config.yaml
encoder_arch: "preact_resnet"
model: "image captioner"
dataset: "dead-leaves pictures: piles of overlapping shapes"
train_examples: 145000
image_size: 40
crop_scale_min: 0.8
horizontal_flip: false
tokenizer: "word"
vocab_size: 39
encoder_norm: "batchnorm"
encoder_activation: "silu"
encoder_channel_attention: "se"
encoder_padding_mode: "reflect"
encoder_depths: [3, 6, 6]
encoder_kernel_size: 3
encoder_stem: "deep"
encoder_avg_pool_shortcut: false
encoder_widths: [64, 96, 144]
fusion: "prefix"
decoder_width: 192
decoder_layers: 6
decoder_norm: "rmsnorm"
decoder_norm_position: "pre"
decoder_activation: "squared_relu"
decoder_mlp_ratio: 2
decoder_head_dim: 32
decoder_fused_qkv: false
decoder_bias: "none"
decoder_qk_norm: false
decoder_parallel_block: false
decoder_inner_norm: false
decoder_positions: "rope"
decoder_prefix_bidirectional: true
decoder_connector: "linear"
decoder_tie_embeddings: false
init: "kaiming_normal"
residual_init: "none"
optimizer: "soap"
beta2: 0.99
lr: 0.0034
beta1: 0.9
shampoo_beta: 0.95
eps: 1e-08
precondition_frequency: 16
max_precond_dim: 1536
one_sided: false
adamw_lr_other_params: 0.00074
grad_clip: 1.0
steps: 4500
batch_size: 64
epochs: 2.0
lr_schedule: "cosine_restarts"
final_lr_fraction: 0.1
warmup_steps: 220
weight_decay: 0.4
adamw_weight_decay_other_params: 0.05
Rows from block 12 of the image encoder, named by matrix and row number. Rows with one number belong to one channel. Each number is 128 + 32 x the weight over its row's rms, rounded and kept within 0 to 255. All counts start at 0.
# convs0: first 3x3 conv (encoder.blocks.12.convs.0.weight, 144x144x3x3), inputs 68-71, a 3x3 kernel for each
# convs1: second 3x3 conv (encoder.blocks.12.convs.1.weight, 144x144x3x3, transposed), outputs 68-71, a 3x3 kernel for each
convs0.33 [134 101 127  87 154  99 130 131 203  98 152 138  75  94 145 138 138 105 187  87 162 144 143 202 105 119 109 142 138 105 154  69 168  98  98 189]
convs1.33 [157 157 119  80  99 108 133 148  64 105 174 165 144 162 139 115 173 134 138 126 174 145 173 140 120 192  78 161 116 112  64 116  96 147 113 149]
convs0.34 [112 101 176 148 136 113 115  99 157 157 166 107 166  92 103 144  74 161 141  65 120  99 158 175 176 166 144  97 155 151 146 105  79 116 168 144]
convs1.34 [ 77 113  18 133  81 140 150 162  88 125  89 157 128 142 114 154 153  93 178  73 213 188  72 186 155  76 119 203  82 181  84  76 175 160  87 142]
convs0.35 [125 118 123 126 138 162  61 144 151 132 138 136 105 151 144 119 126  89 135 121  97 121 123 113 147 149 134 155  76  97 126 121 170  91  92  10]
convs1.35 [123  61 131 171 103  86 175  95 170 102 144 118 109 157  68 178 129 136  94 173 110 127 143 151 109 116 132 121 133  78  90 136 113  80 119  86]
convs0.36 [138  78 142 121 119 164 122 177 118 131 125 111  57  88 110 121 147 142 115 112  93 158  81 186  83 158 133  83 143 113 172 121 134 157 188 137]
convs1.36 [138 116 148  84 118 101  90 151  61 134 135 155  99 173 170 117 155 192  66  56 126 154 116  79 211  60 183 109 116 130  78  85 156 116 160 147]
convs0.37 [144  97 134 125 128  80 153 117 146 191 112 143 155  96 138 157 130 101 125 147 191  80 125 142 142 102  68  87 123  99  64 151 122 160 114 162]
convs1.37 [141  52 149 141  92 142 150 124 191  82 128 154 193  90 127  73 161 141  93 150  83 157 169 161 136 157  71  84 132  80  76 165 104  93 112 126]
convs0.38 [142 125 141 149 121 119 115 110 147  80 158 120 160 149 101 100 149 109  98 103 125  83 136 144 158 116 153 103 126 128 154 132 155 135 158  90]
convs1.38 [142 125 197 152 156 137 130 169 117 116  76 102  86 128  97 201 170 117 118 129 116  99 157  98 168 143 115 109  94 105 161 148 163 175  89 134]
convs0.39 [124 131  97 127 148 108 114 164 113 107 132 122 116 137 112 144 148 185  85 160 116 125  90 103 141 189 137 166 142  91 107 107 134 136 119  53]
convs1.39 [ 85 123 110 110 108  67 112  56  99 195 132 141 157  86 123 175  87 127 107 143 126 141 150  84  98 190  79  52 177 123  91 141 102 114  95 184]
convs0.40 [ 99  53 134 110 131  86 108 180 140 149 157 136 131 159 174 142 160 180  90 179 139 104  90 156 168 157 114 105  82 122 143 173 149 146 103 147]
convs1.40 [128 129 120 167 130 198 113 119 141 131 102 127 143 103 145 143 129 112 137  85  70 189 174 121 165 129 168 107  79 115 146  65 162 154 104 137]
convs0.41 [ 99 128 132 121 168  98 181 201 169 148 124  87 176 161 128 126 117  72 152 109 109 216 116  71 160 175 134 128 116 107 131 218 121  91  84 101]
convs1.41 [129 135 165  51  99  94 103 101 174 143 137 165 181 132 140 142 147 133 109 109 118 136 106 114  58 127 117 156 103 124 142 110 108  91 107  84]
convs0.42 [ 90 202  67 108  28 166 114 106 142  86 139 146 134 103 115 102 149  99 147 138  87 107 145  99 163 169 155 107 139 130 131 159 134 155 147 158]
convs1.42 [156 121 108  72 150  83 145 155 146 128 115 123 195 116 176 147 147 107  82 105 101 138 180 211 109 101  78 140 103 171 119 158 137 162  89 117]
convs0.43 [107 173 133 104 172  77 140 150 110 159  69 103  99 108 150 164 152 124 125 168  81 113 165  80  96 191 117  96 161  68 133  93  79 142 135 140]
convs1.43 [131 105  99 212  98 172 140 117 117 181 116 140 143 127 165 160 144 125 134 133 155 110 135  75  90 211 165 163 140 111 102 139 117 179 187 120]
convs0.44 [170 150  90 168 126 163 140 124  83 131 133 111 179 148 114 167 143 120 126 118 171 102 161  90 110 102 103 149 135 179 122  94 127 140 146 169]
convs1.44 [152 115 113 102  99 134 159  90 152 113 153 127 158 137 131 109 119 140 185 186  89 130 135 133 102 141 120 110 111 104 128 192 108 111 201 190]
convs0.45 [159 117 131 105 220 110 161 142 118 147 162 117 140 127 128  91 134 148 103  53  98 159 149 104 227 171 123 184 160 152 117 113 122 157 141 118]
convs1.45 [145 114 153  97 123 112 160 113 145 152 142 142 154 134 115 145 135 128  97 168  99  92 105 106 145 128 108 116 139 136 127 147 145  95  35 117]
convs0.46 [167 120 128 181 131 143 128  57 182  94 199 111 157 125 144  98 128 120 142 185 120 139 170 110 170 132 151 117 132 155  98  66 180 115 166 179]
convs1.46 [108 102 175 109 115 126 109  80 114 160 148 132 180 130 137 159 159  94 157 169  93 203 136  60 194 151 144 170 141 115 109 155  50 101  79 129]
convs0.47 [115 157  95 139 162  81 144 122 130 147 159  89  97 135  59 112 145  76 181 149 100 138 127 144  97  69  90 120 146 223  66 125 122 145 123  92]
convs1.47 [162  90 101  94 165 106  87  93 108 169 110 166 153  64 109 184 129 168 170 145 107 115  94 120 160  78 123 163 138 112 109 135 138 144 129  93]
convs0.48 [120 154 123 101 117 200 116 169 119 103  94 151 175 128 147 142  97  96  70 128 132  60 121 127 148 136  79 136 159  91  81 118  94 133  97 180]
convs1.48 [ 60 118  72 107 135 113 132 110  74  78 106  86 105 145  73 143 126 105 149 159 226  73  64 138 122 166 175 128 156 116 125 100 124 128 137 111]
convs0.49 [114 118 117 143  97 134 127 167 121  91 183 136 153  60 122 144 160 161 131  95 103 145 131 102 127 127 152 148 178 115 141 117  81 116  85 143]
convs1.49 [146 154 108 132 132 121 150 105  75 167  85 134 136  91 137 149 128 138 207 185 183 160 137 116  93  90 219 111 118 155  75  96  61  89  78  73]
convs0.50 [175 155 165 147  67 154  83 133  65 144 150  66 137 138 159 151 139 132  82 155 124  90  70 169 124 162  72  79 138  68 113 146  98 129  72 193]
convs1.50 [101 165 154 118  91  97 169 135  99  79 108 155 101 132 141 105 159 130 157 136 158  88 154 138 110 184 166 112 126 101  99 169 137 147 147 143]
convs0.51 [177  98  94 221  82 148 112 168  98 177 144  86 133 134 172 134  70 158 168 143  87  65 138 113 119 158 138  89 168  83 110 188 127 201  95 158]
convs1.51 [ 94 132 145  94 189 157  67 115 133 130 142 164 150  81 143 109 162 192  87 125 161 110 176 159 123 119 136 137 105 117  86  71 160 164 130 186]
convs0.52 [175  92 155 168 129 149 122 122 172 120 156 197 134 116 170 158 128 168 158  75 113 156 142 151 210 127 106 150  93  69 117 146 136 167  59 156]
convs1.52 [139 131 117 110  99 104  27  87 130 151 107 182 131 164  98 145 160 130 145 109 112  82  90 128 137 112 169 102 142  94 164 119 149 172 115 130]
convs0.53 [160 178 130 190 102 167 119  78 162 161 195 117 128 103 122 113  88 119 121 102 114  72 149 137 130  91 139 128 135 128 220 125 166  98 109 132]
convs1.53 [126 142 122 105 142 118  80 115 129 158 173 177 134 135 107 192 196 159 160 118 139  99 120 122 137 163 126 149 131 117 149 105 187 105 124 132]
convs0.54 [139 119 135  96 146  90  73 105 135 114 158 134 102  98 104 132 120  96 114 151 112 108 200 204 108 114  75 215 193 181  97 102 160  94 108 174]
convs1.54 [ 66 137  93 172 126 123 130 160 171 105  96 148 119 159 165 140 122 192 153 127 154 152 133 118 120 148 176 111 103 135  92 116 125 110  89  71]
convs0.55 [107 144 106 153 123  74  87 184 108 136 119 174 128 104  98  75 128 114 175 138  88 117 127 146 140  71 111 138 150 137 105 132 139 140  88 170]
convs1.55 [196 153 140  59  94 152 112 128 123 115  76 165 143 151 136 111 133 142 100 163 146 145  56 105  92 122 135 147 115 171 122  90 106  87 102  76]
convs0.56 [150  76 126  80 124 157  80 108 145 154 110 134  77  80 163 163  67 145 126 113 109 117 126 115 131 136 138 121 185  71  86 163 119 114 125 109]
convs1.56 [126  86 114 120  82 156 106 181 137 118 111 127 154  93 138 164 132 111  99  80  93 102  79 151 133  83  93 156 150 117 123  94  99 151 160 124]
convs0.57 [117 108 173 158 170  80 170  85 113 163 138 126  98  68 103 129 138 154  97  14 205  87  80 110 147 166 176 178 138 157 157 103 103 161  96 117]
convs1.57 [111 162 157 198 138 107 169 106 106 113 127 111 130 181 171 169 107 109  65 111 189 135 105 129 118 124 168  92 132 155 125  93 182 123 123 147]
convs0.58 [113 157 108  88 138  72 126 136 182  87  92 122 178 111 126 107 132 134  98 134 131 140 141  89 129 104 122 107  74 152 111 147  94 118 190 158]
convs1.58 [ 93 117 119 133  98 162  87 127  95 156 146 168 152 164 162 211 149 188 108 120 105 127 138 114 193 102 157 141 113 158 100  70 123 129 124  99]
convs0.59 [167 134 197 124 176 120 122  84 131 171 105 131 165 139 174 132  73 172 103 118  87  83 110 157 172  69 139 135  95  94 122 114  94 130 149 133]
convs1.59 [122 162 109 174 134 133  82 140 154 198 152 181  75 158 100 184 179 167 188 152 171 102 154  95 169 210 127 140  90 114 134 137  96 115 141 149]
convs0.60 [139 161 109  90 150 110  90 121 117 135 135 134  96 149  80 102 124 111 208 115  86 115 161  95 112 128  57  54 154  82 136 160 114 136 133 142]
convs1.60 [136 120  66  93  64 132 143 135 145 133 198 131 153 146 137 113 185 106 107 132 169 144 127 130 196 153 207 104  79 104 106 142 102 116 105 180]
convs0.61 [134 136 146 110 121 130 103 191  74 121 139  88  95 128  80 190 137 149 121 133  92 113  79 144 111 164  76 162 132 149  70  82 114 140 172 124]
convs1.61 [ 70 102  50  90  96 122 154  24  93 137 120 150 158 123 138 108  95 119 131 169 170 122 170 100  65 147 128 146 155 143 131 109 140 167 101 147]
convs0.62 [113 142 166 147 138  91  88 100 156 105 134 106 133 127 156 147 158 102 131 104 149 130 144 118  58 148 133 131 140  66 139 163 118  95 128  85]
convs1.62 [126 127 154  78  98 115 163 153 120 135 119 130 128 162 143 104 114 172 169 135 121  92 100  97 220 142 142 108 172 154 156 131  61 120 137 135]
convs0.63 [156 202 155  93 174 105 133 165 154 104  61 123 113 116  91  84 106 160  93 141 120 107  99 123 135 153  95 174 164 141 156  69 108 100 170 118]
convs1.63 [150 132 148 116 161 134 115 124  96 116 151  93 150 143 106 136 170 110 139 173 130 110 102 154  82 198 143 134 158 101  88 105  75 166 173 105]
convs0.64 [ 61 204  58 160 117 213 105 141 107 126  59 163 127 142 120 151 121  94 137 161  92 115  94 141 128 134 183 108 140  97 140 129 123 165 100 154]
convs1.64 [121 145 132 121 155 133  93 136  63 142 223 193 121 157 134 138 151 151 165 110 127 115 118  84 118 171 143 129 121 115 169 114 179 111 117 153]
convs0.65 [154  74  92 152 168 122 115 102 139 119 145 117 129 108 106 119  88 151 118 120 131 131 159 103 229 126  92 125 147 139 109 118 117 128 132 118]
convs1.65 [160  98 120 127 187  57 140 180 163 203  74 162 100 149  79  71 161 146 100 113 134 128 143 136  99 155 107 137  76 119 129 151  77 139  82 146]
convs0.66 [109 134 108 167 167 147 102 126 111 106 126  83 128 141 171 125  99 177 135 220  96  71 100 143 112 141 109 149  89 141 127 121 210 143 157  90]
convs1.66 [ 93 109 149 142  84 181 144 134 128  88  78  82 133 134 162 146 101 133 118  86 101 124 170 162 175 109 169  89 166  67 123 127 154 111 120 100]
convs0.67 [138 157 115  89 121 150 128 163 129 134 125 146 216 161  93 123  93  89 147 140 130 143  96 172 162  96 217 130  79 136 100 114 130 112 124 103]
convs1.67 [130 179 176  98 142 141 116 158 145 108 132 153 170 144 107 123 157 136 148 132 113 152 117 137 156 115 140 166 125 148 149 116 163 104 119 126]
convs0.68 [105 122 156 142 137 113 141 122 153 201 136 116 129 137 141 145 124 100  96 103 106  78 206 160  88  78 145 132 107 140 146 158 154 131 155 153]
convs1.68 [ 91 124  93 157 138 177 104  90 132 134 122 131 161 153 109 137 129 146 129 100 117 177 158 125  92 145 202 124 149  93 169 166 122 163 100 142]
convs0.69 [ 60 142 184  83 131 108  82  70  97 135 120 104  88 123  96 103 140  87  89 155 126 179 139  99  46  99 123 184 123 128  76 182  91  92 127 150]
convs1.69 [154  95 112  82 121  73 167 123 162  92 185 135 114  98  99 107 124 123 135 176 188 111 106 115 171 131 210 177 118 134  83 181 135 161  68 130]
convs0.70 [107 142 143  98  94 146 122  50  58 137 120 110 133  89 121 154  60 144 120  40 161  74 134 134 142 153 108  97 120 131  90 143 103 100 105 132]
convs1.70 [109 115 137  72 104 184 137 149 167 101 169 122 152 169 150 129 143 113 147 145 168 120 165  79 144 192  93 100  74 104  77 115 153  90  56  81]
convs0.71 [152 170 117 161 106 118 148  90 118 180 158 190 122 131 105 128 114 205 119  65 163 165 102 112 123 120 130 108 107 192 153 174  75  84 123 124]
convs1.71 [183 101 157 148 182  65 129 111 142 142 128 126 163 141 140 109 123 130 163 116 177 114 168  59  98 124 104 171 129  87 133 103 164 146 122 113]
convs0.72 [140 134  85 137 111  94 153 102 105 167 174 162 169  82 126  83 195 132 128  98 157 100 146 118 148 136 161  90 168 104 104 125 143 133 197  99]
convs1.72 [124 185 139 142 112 161 107 127 168 138 103 125 175 146 125 144 124 174  97 155  57 108 147 130 146 126 138 104 118 129 143 127  95 130 122 165]
convs0.73 [121 144 152 119 114 176 171 127  91 132 145 135 146  93 138  93 123 145 193  82 127 158 126 111 135 130 119 126 168 108 157 139 128 203 130 187]
convs1.73 [120 134 132  98  55  64 124 140 131 141 126 124  56 127 108 111 182 119 128  97 181  86 129 122  93 141 152 130 138  81 124  93  87 161  94 125]
convs0.74 [ 95 182 105 125  69 104 106 121 121 184 155 119  76 105 155  93 129 133  92 137 157 147 176 119 109  82 116 156 110 137 136 131  80 140 152 181]
convs1.74 [ 74 169 126 163  98 137  84 133 151 123 152 142 138 113 134 119 106 122 248 112 140 125  62  74 150 156 133 129  81  76 107 125  86 169 104  76]
convs0.75 [163 138 108 168 133 157 168 201  30 165 129 123 134 168  93 145 117 157  85 103 143 152  77 128 116 176 131 113 147 128  94 117  71 125 158 145]
convs1.75 [ 99 156 104 136  72  84 159 106 133 163 124 123 163 162 144 101  99  85 148 171  97 153 122 101 115 180  81 165 149 133  85  98 178 134 133 147]
convs0.76 [191 116  97 130 160 158 111 106 119 114 156  81 124  85 161 134 116  74 143 147 103 146 124 164 155 186 139 133 147 170 165  87 141 105 114  78]
convs1.76 [ 60 119  98 195  81 135 108  99  57 152 106 158 142 118 167 129 148 108 116 175  82 134 146 127 124 199 146 130 117  64  79 106 105  91 148 119]
convs0.77 [ 82  84 111 146 159 125 110 114 137 150  98 142 149 194 126  90 120 108 154 130 142 145 193 148  87 110 101 155 152 182 126  65 108 123 164 102]
convs1.77 [ 98 161 103 155 117 127 135 138 147 137 147 150 106 116  92 111  87 120 135 118 153 100  85 111 197 159 157 135 135 137 142 117 154  64 220  75]
convs0.78 [ 94 153 146 113  87 144 163 130 137  89 151 193 128 130 141 100 145 133  99 162 144 131 180  98 108 173 107 122 170 165 155  93  74 108 138 148]
convs1.78 [174  93  93 139  93 131 120  88 117 125  92  91 168 145 138 143 103  74  95 118 100 155 151  87 102 181 107 151  75 115 107 145 123 153  90 106]
convs0.79 [102 143 159 148 114 143 161  95 131 135 113 100 135 123  80 139 131 163 110 136 135 197 146 183 124 154 169 160 164 150  96 132 107 144 130 105]
convs1.79 [167 114 144  94 124 127 117  55  99 174  78 118 146 189 118 117 118 120 165 118 198 103 121  88 175 106 168  67 176 153 144 145  54  95 138 143]
convs0.80 [153 159 134 122 146 119 139  56 165 110 147  82  96 209 143 151 160 159 127 126 103 164 126  96 136  94 166 164 119 145 108 136  69  77  92 180]
convs1.80 [186 162 130 148 102 168 132 155  73 138 152 138 147 116 135 167 127 124 161 114 163 121 133 105 134 113 117 117  66  94  85 157 152 153  87 150]
convs0.81 [152 139  99 106 216  71  98 157 122 137  97 104 122 209 113  99 100 104 149  97  78 116 192 118  94 130 148 148 150  60 157 108 184  79 148  90]
convs1.81 [ 62 137 108 137 133  98 115 128  95 144 129 168 136 132 178 166 147 161 113 188 127 149 136 161 109 155 120  86  93  87 230 118 166  32 121  77]
convs0.82 [140 172 117  97 154 113 127 167 120 133 109 149 116 136  80 135 134 119 149 183 154 202 144 113 147  99  82 131 153 196 132 149 177  91 160 118]
convs1.82 [160 107 120 111 105 137 140  81 159  96 166 123 131 144 138 145 143 137 104 137 124 129  74  99 145 171  97  76  81 124  86 113 141  85  74 116]
convs0.83 [148 149 116 124  97  94 144 124 135 172 123 121 153 123 135 117  93  99 104  91 151 169 138  97 185 104 136 113  64  79  98 135 139 148 117 108]
convs1.83 [102 153  72 122 117  84 106 163  86 140 109 125 148 112 125 137 109  87  89 130 144 165 157 184  97 202 188 144 152  89 149 114 139 111 103 180]
convs0.84 [ 80 182 153 115 119  83 114  91 147 242 116 119  72 142 147  93 124 168  77 190 167 148 118 116 197 121 145  91 122 120 137 154  82 131  86 158]
convs1.84 [ 53 133 131 129 139 147  96 148 117 120 157  80 152 156 109  77 171 156 177  76 102 169 137  40 177 214 124 126  94 111 153 145 112 114 110 161]
convs0.85 [138 166  76 144  61 135 112 169  99 120 113 128 153 200 126  88 108  95 131 139 146 132  91 144 185 153 160  98  77 140 170 152 150 143 153 101]
convs1.85 [113 165 116 117 103 156  99 103 117 109 119 111 135 147 119 155 150 176 159 184  70 153 146 141  72 206 137  62  93  94 122  82 111 161 157 105]
convs0.86 [164 105 123 125  75 146 157 130 101 156 144 149 151 171 139 101 158  70 122 122 156 167 123  92  80 166 109 153 126 164 147 121 140 132 169  97]
convs1.86 [165 127 111 142  80 134 154 176 102 212 145 128 147 112  93 178 142 207 131 170 111 114 176 112 162 167 162 185 118 150 159 102  82 118 158  90]
convs0.87 [127 179 131 119 124  93 110 123 147 170 119  22 187 168 159 192 127 144 153 136 175  67 130 127 114 221 187 154 151 140 152 139 128 144 137 131]
convs1.87 [111 129  78 178 129 144 102  80  77 123  88 143 156 179 148 149 153 129  91 143  37 106 129 206 125 114 148 136 128 120 148 127 108 128 164  81]
convs0.88 [ 91 110 142 127 189 102  95 112 144 168 115  71 124 123 161 153 158 142 107 138 141  86 154  81 128  94  80 160  75 161 124 178 122 140 109 126]
convs1.88 [101  95 126 125 110 138 142 181 141 122  69 145 145 111 133 186 133 105 167 156 135  81 137  96 104 121 122 143  65 127 158 108 117 137 131 174]
convs0.89 [ 98 133 144 149 162 102 128  82 169 131 102 160 122 108 118 123 112 133  60 182 152 140 178 144 212  96 201 126 175 118 125  84 142 111 138  94]
convs1.89 [157  89 156 107 174 116 192 169 125 139 126 112 144 114 205 190 145 119 145 183 149 154  80  96  77 187 153  77 161 113 151 120 148  99  66 133]
convs0.90 [122 125 149 148 131 153 109 128 118 163 123 118 184 173 120  90 113 136 114 125 116 130 102 154  76  90 157 161  97 174 149 122 108 126 157 107]
convs1.90 [123 140 136 222  75 107  79 149  72 128 153 140 153  98 121 162 156 155 142 149  70 138 125  80 210 122 126 101 139  97  79  84 104 159 171 126]
convs0.91 [140 118 188 168 145 161 105  74 107 121  85 122  94 129 112 138 146  93  99 118 155 119 165 144 186 132 106 156 121 152  69 177 130 120 157 122]
convs1.91 [108 122 139 145 176 123 114 106 101 171 116 156 137 137  90 127 193 154 151  82  81 105  38 134  98 152  91 145  27 133 124 146 113 196  64 129]
convs0.92 [168 165 116  88 140 106 161 119 100  46 125 121 144 135 121  55  72 109 125 117 155 103  49 182 124 119 120 128 144 108 147 145 164 122 109 132]
convs1.92 [146  92 124 210 112 153 138 105 134 154 117 193 129 117  90 156  94 113 161 151 156 166  77 135 134 122 103 176  54 132 124 121  78  81 127  97]
convs0.93 [ 75 141 103 171 163 134 126 167  86 133  78 138 153  93 151  72  94 141 170 101 111 134 167  88 128 191  97  90 145  83 181  84 201 126 117  92]
convs1.93 [117  67 113 111 122  87 138  92 112 109 122 164 125 140 134 134 171  95 102  98 130 152 125  82 123 160 104 142 204 131 124 113 135 123 169 102]
convs0.94 [ 67 100 105 101 123 130 142 141 125 151 156 170 113  85  98 105 130 130 116 138 111 112 101 185 141 144 121 122 104 129 182 105  97 102 106 121]
convs1.94 [165  99 164 158 144 154 134 128 150 139 158 137 125 139 117 104 112 173 223  94 124  93 109 170 178 151  69  68 129  73 121 113  88  86  74 118]
convs0.95 [ 90 127 160 136 115  93 165 130 189 133 165  93 157 118 137 152 130 167 129 124 125 151 130 197 187  64 145 158 165 129 117 120 109 117 103 169]
convs1.95 [159  87  91  58  83 106  33  91 123  88 122 166  68 119 117 136 147  78 224 102 177  81  21 134 169 136 128 113 175 144 171 112 145 140 136  94]
convs0.96 [ 90 134 128 149 215 127  54 167  68  85 152  63 134 128 107 114 180 116 105 226 117 132 111 118 153 179 122 152 134 163 177 146  47  89 121 104]
convs1.96 [123 152 158 165 141  96 136 102 127 128 129 137 131 189  93 137 129 184 116 167 107 207 146 151 105 107 134 122  89 119 153 156  77  72 115 119]
convs0.97 [140 165 131 121 137 144 136 154  72  92 199 202 141 103 125  98 168 129 143 122 146 134 128  68 132 165 167 150 135 103 129 142 169 126  98 129]
convs1.97 [156 114  64 126 137 100 197  74  63 148 144 126  89 132 112 165 105 190 142 145  81 114 114  38 129 182  60 102 149 107 139 149 105 118 190 122]
convs0.98 [116  84 150 161 148 129  83 131 110  74 163 153 133 130 108  67  93 136 193 139 108 134 109 100  71 157 141 160 115 187 145  74 115 113  92 189]
convs1.98 [129 154 143 103 132 123 137 131 115 149 155 161 132 127 148 182 132 152  71 100 142  63 145  91 133  61 112  98 158 129  92 181  46 144 149 115]
convs0.99 [109 161  77 101 212 107 146 141 102 134 141 164 118 138 113 124 153 122  93 115 107  36 127 141 171 225  75  93 162  76  89 135 146 144 142 107]
convs1.99 [141  96 163 125 110 149 117 129 120 126 175 170 170 141 181 137 151 148 132 136 122 110 113 132  69  99  57 139 175  47 147 119 130 123 134 164]
convs0.100 [155  66 135 103 122 104  97 123 108  93  99  98 168 163 158 114  91 100 130 167 107 103 142 111 137 159 105 124 127 110 126 119 157 127 132  95]
convs1.100 [164 137 117 152 181 112 135 110 142 151 148 168 146  92 102 144 118 107 100 174 118 145 119 150  90 110 124 137 123 191 146 111 123 150 157 127]
convs0.101 [ 98 184 160 123 132 128 152 101 137  86 191 104 141  61 144 174 125 127 156 192 101  73 150 112 129 130 125 122 126 102 116 100 182 166 206 105]
convs1.101 [159  93 167  73 102 104 142  75 119 170  72 141 151 106 144  83 162 108 183 140 137  83 140 191  90 177 111 120 148 139 155 103  79 135 104  96]
convs0.102 [161 133 132 104 108 148  73 155 156 103 123 155  70 133  62 138 129 108  76 130 131  84 122 176 148 125 127  88 114 136  98 134 117 109 121  88]
convs1.102 [101 160 169 209  76 215 107 125 167 133 133 106 117 134 158 101 165 131 104 108 169 126 149 139 119 183 110 111 151  87 119 119 120 134 113  84]
convs0.103 [ 98 122 101  95 176 131 160 130 150 201 184  99  75 120 104  65 147 124 127 127 153 186  96 155  69 142  88 107  77  97 122 231 142  96 154 168]
convs1.103 [122  55 130  68  60 187 134 143 127 139 136 130 217 151 156  82  72 155 126 197 106 157 124 196 142 135 173  28  89 115  99 171 131 137 184 142]
convs0.104 [137  83  98 142 134 103 113 138 140 144 188 192  95  96  93  52 113 137 154  97 138 122 170 141 141 145 130  63 151 137 144 133 179 107 106 128]
convs1.104 [173 138 170 126 173 133 124 135 117 117 151 124 113 106 162  69 166 127  91 105 111 218 119 174 152 178 179  74 124 136 117 162 120  87  89 146]
convs0.105 [151 109 134  98 153 120  96 123 255 119 141 152 136 140 124  93 110  99  92 150 100 118 122  86  94 130 187 168 163 119  93  83 101 132 148 140]
convs1.105 [ 85 129 117 134 101 122 124  96 111 145 147 161 151 144 173 144 118 128 102 157 155 136  88  79 146 176 118 126 157 159 109 116  97  97  92  82]
convs0.106 [114 159 105 132 118  51 121 147 149  86 129 117 141 140 122 113 156 133 151 116 188 125 132 132 127 116 124 160 117 119 166 136  91 102 143 112]
convs1.106 [ 89  82 161 214 129 155 169  89 134 102 108 118  88 118  97 134 120  98 147 107  88 144 114 155 128 159 164  58 137 148 116  44  95 150 154 135]
convs0.107 [ 78  64 188 138 115 112 130  74 105 130 174  60 135 124 104 128 151 106 172 136 104 158 178 121  53 201  56 113 101 114 133  81 129 127 163 107]
convs1.107 [134 137 123  98  73  69 150 131 151  95 152  88 123 148 120 176 137 132  32 211 142  74 160 134 107 204 181 141 165 117  84 153  93 124  96  79]
convs0.108 [213 123 175 120 109 153 171  90 127  95  66 100 162 110 134 113 100 159 141  91 108 138  94  81 142 107 146 126 155  99 172 126 144 121  88 131]
convs1.108 [ 82 113 164 193  83 153  85 129 139 163  91 185  98 144 130 120 213 179 161 120  99 120 121 149 130 144 140  93 141 111  74 161 106 119 145 165]
convs0.109 [108 193 151  91  87 120 117 149  97 160 184  90 141 144 137  72 119 128 144 132 162 117 130 138 131 106 114  98 118  88 162 175 110  88 133 126]
convs1.109 [126 108  94 109 121  59 170  91  88  79 122 109 139 137 171 143 146 146 131 144 106 193 169 168 144 105  53 109 135 104 109 162  94  89  82 134]
convs0.110 [167 154 115 142  87 138 160  88 103 150 168 153 120 146 119 113 139 112 130 142 177 124 180 164 151 168 167 107  90 121 163 139 175 120 113 129]
convs1.110 [ 86  72  81 162 116 145 143 119 121 177 135 162 120 150 133 142 147 182 106  83  98 150 148  95  98 112 143  94  93 135 140 118 103 161  56 101]
convs0.111 [118 173 113 210  89  92 106 136 151 146 148 146 145  83 127 118 106 131 103 124 120 120 120 133 194 132 161 122 116 139 105 167 110 143 138 158]
convs1.111 [142  77 106 115 216 131  98 109 142 119 144 141 125 163 119 131 135  70 105 142 122 106 113 193  86 165 119 174 165 123 125 110 143 206 116 143]
convs0.112 [160 151  99 115 128  79 167  56  80 111  78 115 124 121 155 134 119 157 118 157 163 144 209 196  69 107  87 136  79 131 116 164 135 124 156 104]
convs1.112 [200 100 155 148 112 150 148 109 126 132 106 133 122 134 127 138 141 132 161 154  78 147 148 141 141 174 126 100 123  97  95  98 125 120 104 102]
convs0.113 [139 109 112 105 183 179 171 152  89 161 139  93 146  85 185 136 111  86 185 116 102 108 103 148 170 139 134 114 138 105 132 109 117 149 149 120]
convs1.113 [124 119 107 132  99 135  90 156 129 117 187 161 150 119 120 146 141 159  67 137  88 146  76 217  84  89  75 128  84  94 125  93 106 163 122 122]
convs0.114 [130 131 133  91 119 164 115 121 118 127 159 112 143  79 133 139 135 124 135 129 104 100 125  81 125 160 109 148 106 143 140  89 169 162 176 157]
convs1.114 [ 96 109 144 140 107 140  86 141 124 149 124 161  72 137 126 120 132 117 114 125 128 144  84 116 115  67 172 122 154 130 109 156  53  86 145 155]
convs0.115 [100  81 109 124  82 117 170 100 149 170 146 108 120  56 150 143 116 107 123 130 116  89 172 140 146 172  98 127 132 157 137  91 159  93 138  82]
convs1.115 [140 107  84 120 149 137 118  45 129 135 152 103  82  88 114  69 161 102 125 143 151 102 114 116 143 173  85 138 130 136 121 133 123  95 109 115]
convs0.116 [151 164 143 176 168 175 135 138  63 109 130 129 111 145 147 129 108 167 189 117 166 183  74 171 115 165 153 129  92 156 128 145  88 123 163 149]
convs1.116 [209  61 134 133 109  71 108 151 102 133 167 130 123 121 136 159 159 108 167 210 124 189  69 130 102  81 167 118  69 204 170  73 148 101  36 121]
convs0.117 [ 95  60 176 120 129  82 128 195  90  86 156 123 105 139 123 128 121 124 156 172  80 158 194 171 173 127  73 110 133  97 131 109 150 138 192  97]
convs1.117 [167 127  95 119 119 160  99  71 103 149 126 186 121 199 121 134 129 114  95 114 133 109 204 166 129 117  95 107 128  92  97 107  95  82 126 132]